From a checkpoint of a small model that answers yes/no questions on an image's attributes: encoder widths [80, 160, 320], fusion encoder num experts 32.
Rows from block 5 of the image encoder of a small model that answers yes/no questions on an image's attributes, named by matrix and row number. Rows with one number belong to one neuron. Each number is 50 + 12 x the weight over its row's rms, rounded and kept within 0 to 99. All counts start at 0. After the name is the row's rms in percent of the matrix's.
After each neuron's rows are labels from the 100 images, of 14976, where the neuron reaches its highest value: "top examples" is what is common among them; "place" is the part of the image that holds the peak. Only what is clearly more common there than usual is listed. The data: fractals drawn by 1,000 iterated function systems, in grey. In brackets: how many of the 100.
# fc1: MLP up (encoder.blocks.5.mlp.fc1.weight, 320x160), inputs 108-159
# fc2: MLP down (encoder.blocks.5.mlp.fc2.weight, 160x320, transposed), outputs 108-159

fc1.172 111:54 24 32 50 61 49 50 50 36 36 62 52 42 66 50 50 43 54 35 73 33 34 43 52 46 50 55 53 47 50 50 53 47 33 50 50 50 63 50 74 50 39 50 50 72 33 28 71 38 50 19 44
fc2.172 110:50 42 37 50 74 50 47 50 51 50 42 54 54 34 45 50 16 35 38 47 68 50 44 46 50 50 54 47 52 50 59 50 56 66 23 50 28 50 56 50 62 50 64 54 64 50 50 78 70 50 50 71
top examples: dense (26)
place: centre (56)

fc1.36 103:47 63 61 58 37 70 50 50 47 30 56 58 52 50 41 41 35 60 59 69 54 57 55 95 64 50 36 57 53 22 39 40 47 50 30 72 50 50 50 58 76 53 50 48 30 70 50 54 30 50 50 37
fc2.36 097:37 59 38 50 27 17 22 50 50 50 50 38 45 55 89 54 63 57 37 51 59 35 47 50 28 50 44 37 07 43 35 48 51 52 85 50 44 46 50 21 34 50 55 77 50 50 46 61 64 50 50 50
top examples: dense (27)
place: middle left (31)

fc1.96 090:63 49 50 80 53 50 46 59 50 52 50 56 54 50 57 46 05 43 59 72 54 46 70 50 66 49 44 50 50 47 50 47 41 43 50 71 26 50 50 50 52 50 75 50 50 50 43 38 50 50 50 53
fc2.96 105:54 47 68 43 50 43 40 51 56 84 52 59 89 50 70 42 49 60 64 50 50 46 50 50 50 23 50 50 56 50 64 58 50 67 50 50 63 41 50 32 50 62 56 35 52 50 50 36 34 52 50 57
top examples: dark on light (100); dense (50)
place: bottom centre (31)

fc1.127 088:50 69 54 57 66 33 43 45 50 53 44 39 77 40 50 50 67 50 42 63 30 37 56 58 46 49 81 50 48 59 56 50 48 43 50 64 57 66 50 57 39 50 44 68 50 63 50 30 47 53 50 68
fc2.127 084:49 39 56 49 33 50 56 45 50 50 52 47 43 50 42 52 36 15 50 50 50 64 49 82 82 50 50 41 50 55 42 50 53 42 66 48 50 27 38 35 40 60 50 52 52 54 68 33 50 47 50 61
top examples: dense (54)
place: top centre (39)

fc1.199 103:48 29 28 42 46 48 15 50 63 33 62 41 50 58 50 45 34 50 50 33 32 42 64 70 50 50 54 50 44 50 46 50 52 50 58 50 60 59 50 47 63 70 60 41 47 39 51 50 50 37 17 36
fc2.199 109:78 50 65 64 50 26 52 47 82 50 40 58 50 40 50 50 39 50 47 51 43 50 68 50 50 59 49 47 44 51 50 50 48 56 48 54 52 50 60 60 66 53 40 56 71 56 59 77 54 59 51 55
top examples: dense (33)
place: centre (59)

fc1.209 079:67 50 64 44 56 53 58 38 31 49 64 50 50 77 64 42 50 50 34 37 32 43 49 35 72 63 50 50 50 50 62 32 44 46 32 61 43 71 50 46 50 50 58 56 70 50 41 50 68 49 50 50
fc2.209 085:36 40 49 35 48 27 53 62 50 49 60 50 65 50 63 34 50 50 36 56 50 50 63 32 48 50 42 55 37 50 49 35 50 49 50 44 69 26 24 50 50 50 36 43 31 46 58 83 58 65 37 50
top examples: dense (32)
place: middle left (31); top left (25)

fc1.278 095:50 67 74 64 33 57 50 50 66 35 55 50 70 50 37 54 50 38 50 50 58 56 37 54 34 50 50 59 50 50 41 62 43 50 50 50 50 55 61 64 50 50 36 50 55 76 29 27 47 65 55 50
fc2.278 105:58 44 50 50 50 50 39 44 50 50 78 50 27 54 50 20 50 28 40 46 50 52 18 50 54 50 65 52 66 57 50 72 57 45 62 50 53 50 61 50 45 49 58 40 50 37 69 50 50 56 52 51
top examples: sparse (90); two maps (84)
place: bottom centre (58)

fc1.66 083:31 62 51 90 50 48 51 50 50 42 50 46 48 35 43 76 48 50 50 50 52 50 50 30 65 51 52 41 22 62 42 55 52 36 64 68 50 67 68 39 57 46 59 38 50 62 35 64 50 58 41 42
fc2.66 096:50 53 46 57 15 50 71 60 34 50 50 50 67 51 47 50 50 61 50 50 43 62 51 50 59 48 61 52 50 41 48 43 63 31 80 50 44 64 59 50 36 37 29 48 77 30 59 50 49 73 60 95
top examples: sparse (57)
place: centre (46)

fc1.9 129:53 50 50 41 50 59 40 50 50 65 63 46 25 50 50 50 50 63 52 66 62 46 34 23 68 50 40 44 50 67 55 50 44 40 50 29 39 48 55 56 23 26 50 50 78 50 45 23 55 60 50 38
fc2.9 097:29 50 53 44 50 50 66 44 32 56 50 55 78 61 29 42 50 69 65 52 50 50 57 50 50 58 40 50 62 34 49 50 50 58 67 52 66 50 31 74 49 51 50 50 50 50 61 64 58 50 72 72
top examples: dense (28)
place: bottom right (25)

fc1.285 073:50 50 52 50 41 43 50 50 50 61 50 47 57 50 50 65 26 68 59 79 44 65 50 58 51 50 65 50 65 48 50 65 65 42 50 50 64 43 45 36 50 61 70 50 50 50 50 37 60 50 19 50
fc2.285 103:66 50 49 50 43 65 48 50 67 30 63 79 35 31 47 55 50 50 50 78 68 06 46 45 43 50 50 56 68 42 71 50 52 56 67 39 37 50 71 50 50 50 39 35 37 41 70 45 50 50 38 73
top examples: dense (27)
place: bottom centre (33)

fc1.113 121:26 50 48 50 50 51 50 43 74 50 60 50 56 76 50 64 27 40 38 50 44 46 59 39 38 54 25 42 55 26 54 50 60 77 53 54 43 50 48 50 51 40 56 37 38 90 60 33 59 50 56 50
fc2.113 126:80 50 47 50 73 35 64 50 62 50 45 50 31 45 66 65 71 36 25 50 40 58 44 59 65 69 80 50 54 59 52 50 26 48 74 47 50 50 50 50 55 44 50 50 39 60 45 50 50 50 50 37
top examples: dense (37)
place: middle left (41)

fc1.197 120:53 39 45 64 55 44 49 68 49 27 47 50 29 32 27 54 50 50 50 50 44 59 80 50 56 46 40 48 55 52 50 50 50 50 51 76 40 51 50 36 49 42 50 43 63 50 68 42 50 50 49 62
fc2.197 108:50 68 67 25 46 74 45 50 64 50 50 69 73 50 58 49 27 36 35 50 50 50 40 35 50 73 50 50 32 41 61 71 28 38 50 54 42 57 62 49 37 51 50 59 58 46 40 67 56 72 50 42
top examples: dense (50)
place: middle right (42)

fc1.77 091:50 50 41 50 69 50 69 50 52 34 50 54 31 54 50 78 97 55 50 50 44 50 42 47 33 57 80 52 43 50 52 50 34 57 52 34 34 50 49 50 38 50 88 40 52 50 29 50 66 50 47 78
fc2.77 105:38 48 66 51 42 50 58 48 36 50 50 50 50 48 58 82 50 39 60 44 38 50 24 47 50 45 50 44 21 44 61 44 50 47 37 50 63 50 31 44 44 40 48 56 50 26 55 45 41 43 39 33
top examples: dark on light (81); dense (57)
place: top centre (32)

fc1.204 072:50 75 47 50 59 37 51 61 68 64 50 38 50 77 51 30 49 50 42 69 50 50 60 50 42 53 30 32 30 39 50 50 33 50 50 65 50 50 24 50 56 34 24 43 45 38 45 42 55 50 50 50
fc2.204 094:45 50 50 41 47 50 50 50 32 50 48 50 50 46 50 61 70 50 50 50 57 39 52 58 56 50 53 35 54 50 45 65 50 77 60 48 50 44 35 50 48 50 53 60 48 32 50 77 61 45 61 42
top examples: dark on light (89); dense (29)
place: centre (55)

fc1.57 085:50 62 46 50 46 50 44 48 31 60 50 50 57 50 50 39 18 50 52 66 34 50 50 50 50 56 50 50 50 50 43 29 50 40 50 50 69 38 42 50 36 12 53 37 50 52 52 50 50 50 69 39
fc2.57 071:38 51 56 50 50 50 35 50 48 50 52 50 50 50 53 87 50 50 50 50 50 50 35 63 50 50 38 50 46 50 33 50 44 50 50 28 59 50 45 70 23 69 46 50 69 50 55 44 50 82 45 50
top examples: dense (30)
place: centre (36)

fc1.275 079:50 50 50 34 41 41 78 21 64 50 88 41 73 39 42 47 52 22 50 50 50 62 43 53 78 36 57 43 45 50 27 66 64 47 50 61 46 50 61 86 50 58 62 58 50 41 50 52 50 50 61 42
fc2.275 087:44 42 67 60 39 49 50 38 73 52 50 43 50 50 49 65 60 45 50 29 50 50 50 50 57 26 50 64 50 61 50 62 50 42 37 50 45 36 55 50 39 50 46 32 53 48 34 63 50 50 50 43
top examples: two maps (100); sparse (100); dark on light (100)
place: centre (39)

fc1.269 081:28 50 34 31 50 25 50 52 23 62 50 51 42 67 27 62 50 42 29 50 39 50 24 50 50 50 75 49 41 72 64 40 62 61 74 67 50 50 61 50 32 32 44 47 47 50 36 43 39 69 56 45
fc2.269 102:65 34 55 55 50 50 77 50 50 50 50 72 50 50 46 60 54 50 28 48 60 41 50 56 41 60 33 37 82 50 36 50 50 62 48 67 37 37 50 46 50 49 80 75 47 63 49 37 38 50 50 47
top examples: dense (68)
place: top centre (33)

fc1.217 128:52 67 51 60 50 50 50 42 44 57 58 50 99 79 55 73 52 50 50 45 50 39 52 50 38 35 66 41 64 50 46 75 50 60 33 52 52 65 64 38 42 50 47 40 50 48 65 58 50 47 48 50
fc2.217 142:64 69 27 61 23 78 73 46 61 40 50 50 50 43 57 50 79 39 50 61 49 50 56 51 51 36 50 50 62 50 53 58 50 13 20 47 50 30 45 38 60 53 50 76 46 55 50 48 57 48 28 80
top examples: dense (75)
place: top centre (51)

fc1.46 094:50 50 64 32 50 44 50 50 50 50 47 22 68 33 47 22 40 50 50 49 53 50 50 51 50 74 36 46 64 50 51 50 65 54 68 50 23 31 50 56 50 50 59 50 66 15 50 40 44 50 47 53
fc2.46 097:59 55 39 55 50 37 39 51 50 41 49 33 28 32 50 35 73 26 54 41 38 30 40 78 64 34 21 31 35 44 49 50 56 41 50 49 70 50 50 38 34 46 39 50 44 65 50 50 50 50 50 24
top examples: dense (57)
place: bottom centre (51)

fc1.110 125:39 46 50 13 48 35 53 50 59 50 63 50 23 38 50 50 02 50 53 54 51 56 50 56 50 50 01 61 29 50 52 49 50 13 50 56 33 50 50 66 50 51 50 50 58 50 46 60 47 50 50 70
fc2.110 112:66 46 23 61 48 50 30 57 79 43 50 47 52 50 35 68 57 65 68 50 50 33 50 50 55 45 73 50 39 56 42 50 50 51 47 50 55 60 28 57 56 51 50 50 45 50 50 28 41 41 57 50
top examples: dense (84); dark on light (62)
place: bottom centre (58); bottom left (26)

fc1.222 116:50 57 59 27 50 51 44 55 55 50 59 47 59 50 36 36 29 50 75 53 48 50 66 44 61 42 60 15 67 48 59 42 50 42 51 96 51 50 43 61 60 60 67 64 50 60 20 50 50 50 42 39
fc2.222 117:61 40 33 23 50 42 50 64 67 50 57 50 50 35 65 44 46 47 50 57 62 34 44 30 50 60 39 43 58 44 23 38 69 49 47 63 40 50 54 63 49 45 53 50 50 40 49 35 66 50 34 50
top examples: dense (56)
place: centre (40)

fc1.238 086:50 49 61 50 50 52 50 50 32 65 49 61 38 47 50 50 50 50 47 81 50 48 36 50 59 58 46 33 50 50 82 29 45 58 63 50 50 64 50 50 50 53 59 53 75 63 50 35 59 64 07 30
fc2.238 087:72 51 35 45 50 56 62 64 50 73 34 29 52 53 50 65 54 46 50 50 57 56 50 67 56 40 34 50 50 63 41 38 49 32 35 41 57 52 32 64 53 50 58 72 36 34 61 50 50 46 50 50
top examples: sparse (67); two maps (62)
place: centre (36)

fc1.176 081:39 41 56 50 50 50 47 74 67 65 29 50 53 39 50 50 50 47 39 50 83 58 38 51 50 54 61 50 66 35 36 50 50 50 50 50 48 50 40 58 64 47 73 28 43 44 50 14 72 50 61 36
fc2.176 080:75 48 57 17 50 50 50 46 58 50 62 47 73 50 28 50 39 54 86 47 20 50 28 50 56 33 50 50 47 50 58 50 57 56 50 71 50 50 50 76 50 55 52 43 48 50 50 50 85 39 18 21
top examples: dense (36)
place: centre (37)

fc1.265 096:62 47 50 49 50 62 41 47 50 50 21 39 67 37 50 50 76 52 76 65 50 52 61 67 30 67 53 42 28 43 64 92 39 50 64 60 45 47 49 41 50 51 50 52 50 64 57 44 36 50 43 39
fc2.265 098:19 61 50 50 47 80 58 50 50 50 56 50 32 50 69 50 50 50 47 50 57 22 50 58 29 64 57 50 43 60 50 35 68 50 19 48 50 50 49 50 53 50 57 50 57 43 50 78 68 50 47 53
top examples: two maps (64); sparse (53)
place: top centre (33)

fc1.87 097:62 73 52 41 66 62 50 58 50 62 56 54 82 54 35 52 59 42 59 50 50 50 57 34 79 50 62 31 21 42 50 34 37 87 50 35 50 62 50 50 61 30 50 50 60 52 50 76 35 42 62 50
fc2.87 098:50 51 59 63 80 28 56 48 50 58 50 50 55 44 56 70 50 72 71 50 21 61 34 50 40 38 50 40 47 50 70 51 44 63 50 62 50 42 57 49 65 64 30 47 42 42 50 80 68 44 44 50
top examples: dense (52)
place: top centre (32)

fc1.103 093:50 50 47 42 56 50 30 65 54 49 53 59 62 41 63 50 89 50 50 50 50 50 50 28 43 47 49 63 50 45 65 50 50 50 35 54 54 50 36 08 58 40 50 45 50 53 46 50 47 50 50 59
fc2.103 076:55 44 47 50 47 41 46 23 85 60 68 34 49 50 64 69 50 53 60 50 58 72 42 50 50 55 53 47 71 57 43 61 05 58 50 50 47 67 50 50 79 50 48 50 59 36 53 20 50 41 50 45
top examples: dense (42)
place: top centre (41)

fc1.187 077:64 50 50 50 64 50 35 51 47 47 52 77 63 50 50 51 85 46 50 38 50 62 71 57 59 27 72 83 48 50 45 50 65 44 48 50 48 57 37 44 58 51 50 50 50 49 50 75 42 47 42 49
fc2.187 086:62 69 46 50 30 41 93 50 26 59 63 52 65 46 43 31 48 50 48 50 41 29 50 57 48 25 50 54 50 47 56 37 50 32 37 52 54 35 50 49 45 50 50 46 40 50 45 76 54 61 50 41
top examples: dense (65); dark on light (62)
place: top centre (49)

fc1.92 103:33 44 47 53 40 55 69 61 68 61 50 57 54 64 55 50 50 42 38 48 50 44 48 50 50 40 66 29 50 46 48 36 44 24 60 83 50 21 49 60 50 52 75 50 20 43 24 50 46 50 46 71
fc2.92 113:50 59 66 54 50 33 41 62 50 51 39 67 65 50 49 41 50 03 35 49 70 35 48 42 39 50 51 57 50 47 50 41 55 32 49 56 35 48 56 50 53 50 56 36 50 50 36 50 59 56 50 37
top examples: dense (28)
place: centre (45)

fc1.117 106:33 34 36 58 56 45 47 50 47 15 49 50 50 31 50 50 50 50 50 65 20 45 69 33 50 50 50 38 50 50 50 23 30 54 50 44 29 48 74 38 64 50 50 72 75 50 51 55 43 50 50 31
fc2.117 099:50 39 76 44 58 42 34 50 64 92 50 43 50 35 51 40 32 27 42 48 48 50 70 50 50 50 45 50 63 50 50 50 40 65 50 19 72 59 71 50 50 50 52 47 50 50 63 50 50 50 41 50
top examples: dark on light (100)
place: bottom centre (30)

fc1.232 084:50 73 51 38 35 50 50 50 41 52 49 51 50 31 50 50 77 23 56 19 62 46 50 68 50 50 77 62 63 50 50 46 26 70 35 50 50 50 59 37 50 36 54 50 68 69 50 59 25 52 56 44
fc2.232 084:35 60 21 50 22 40 50 50 61 48 55 50 62 50 44 50 28 50 63 49 55 41 50 35 50 43 50 30 58 69 55 22 56 49 52 50 66 49 70 75 50 50 50 71 37 73 50 31 50 67 40 28
top examples: dense (61)
place: top right (33); middle right (32)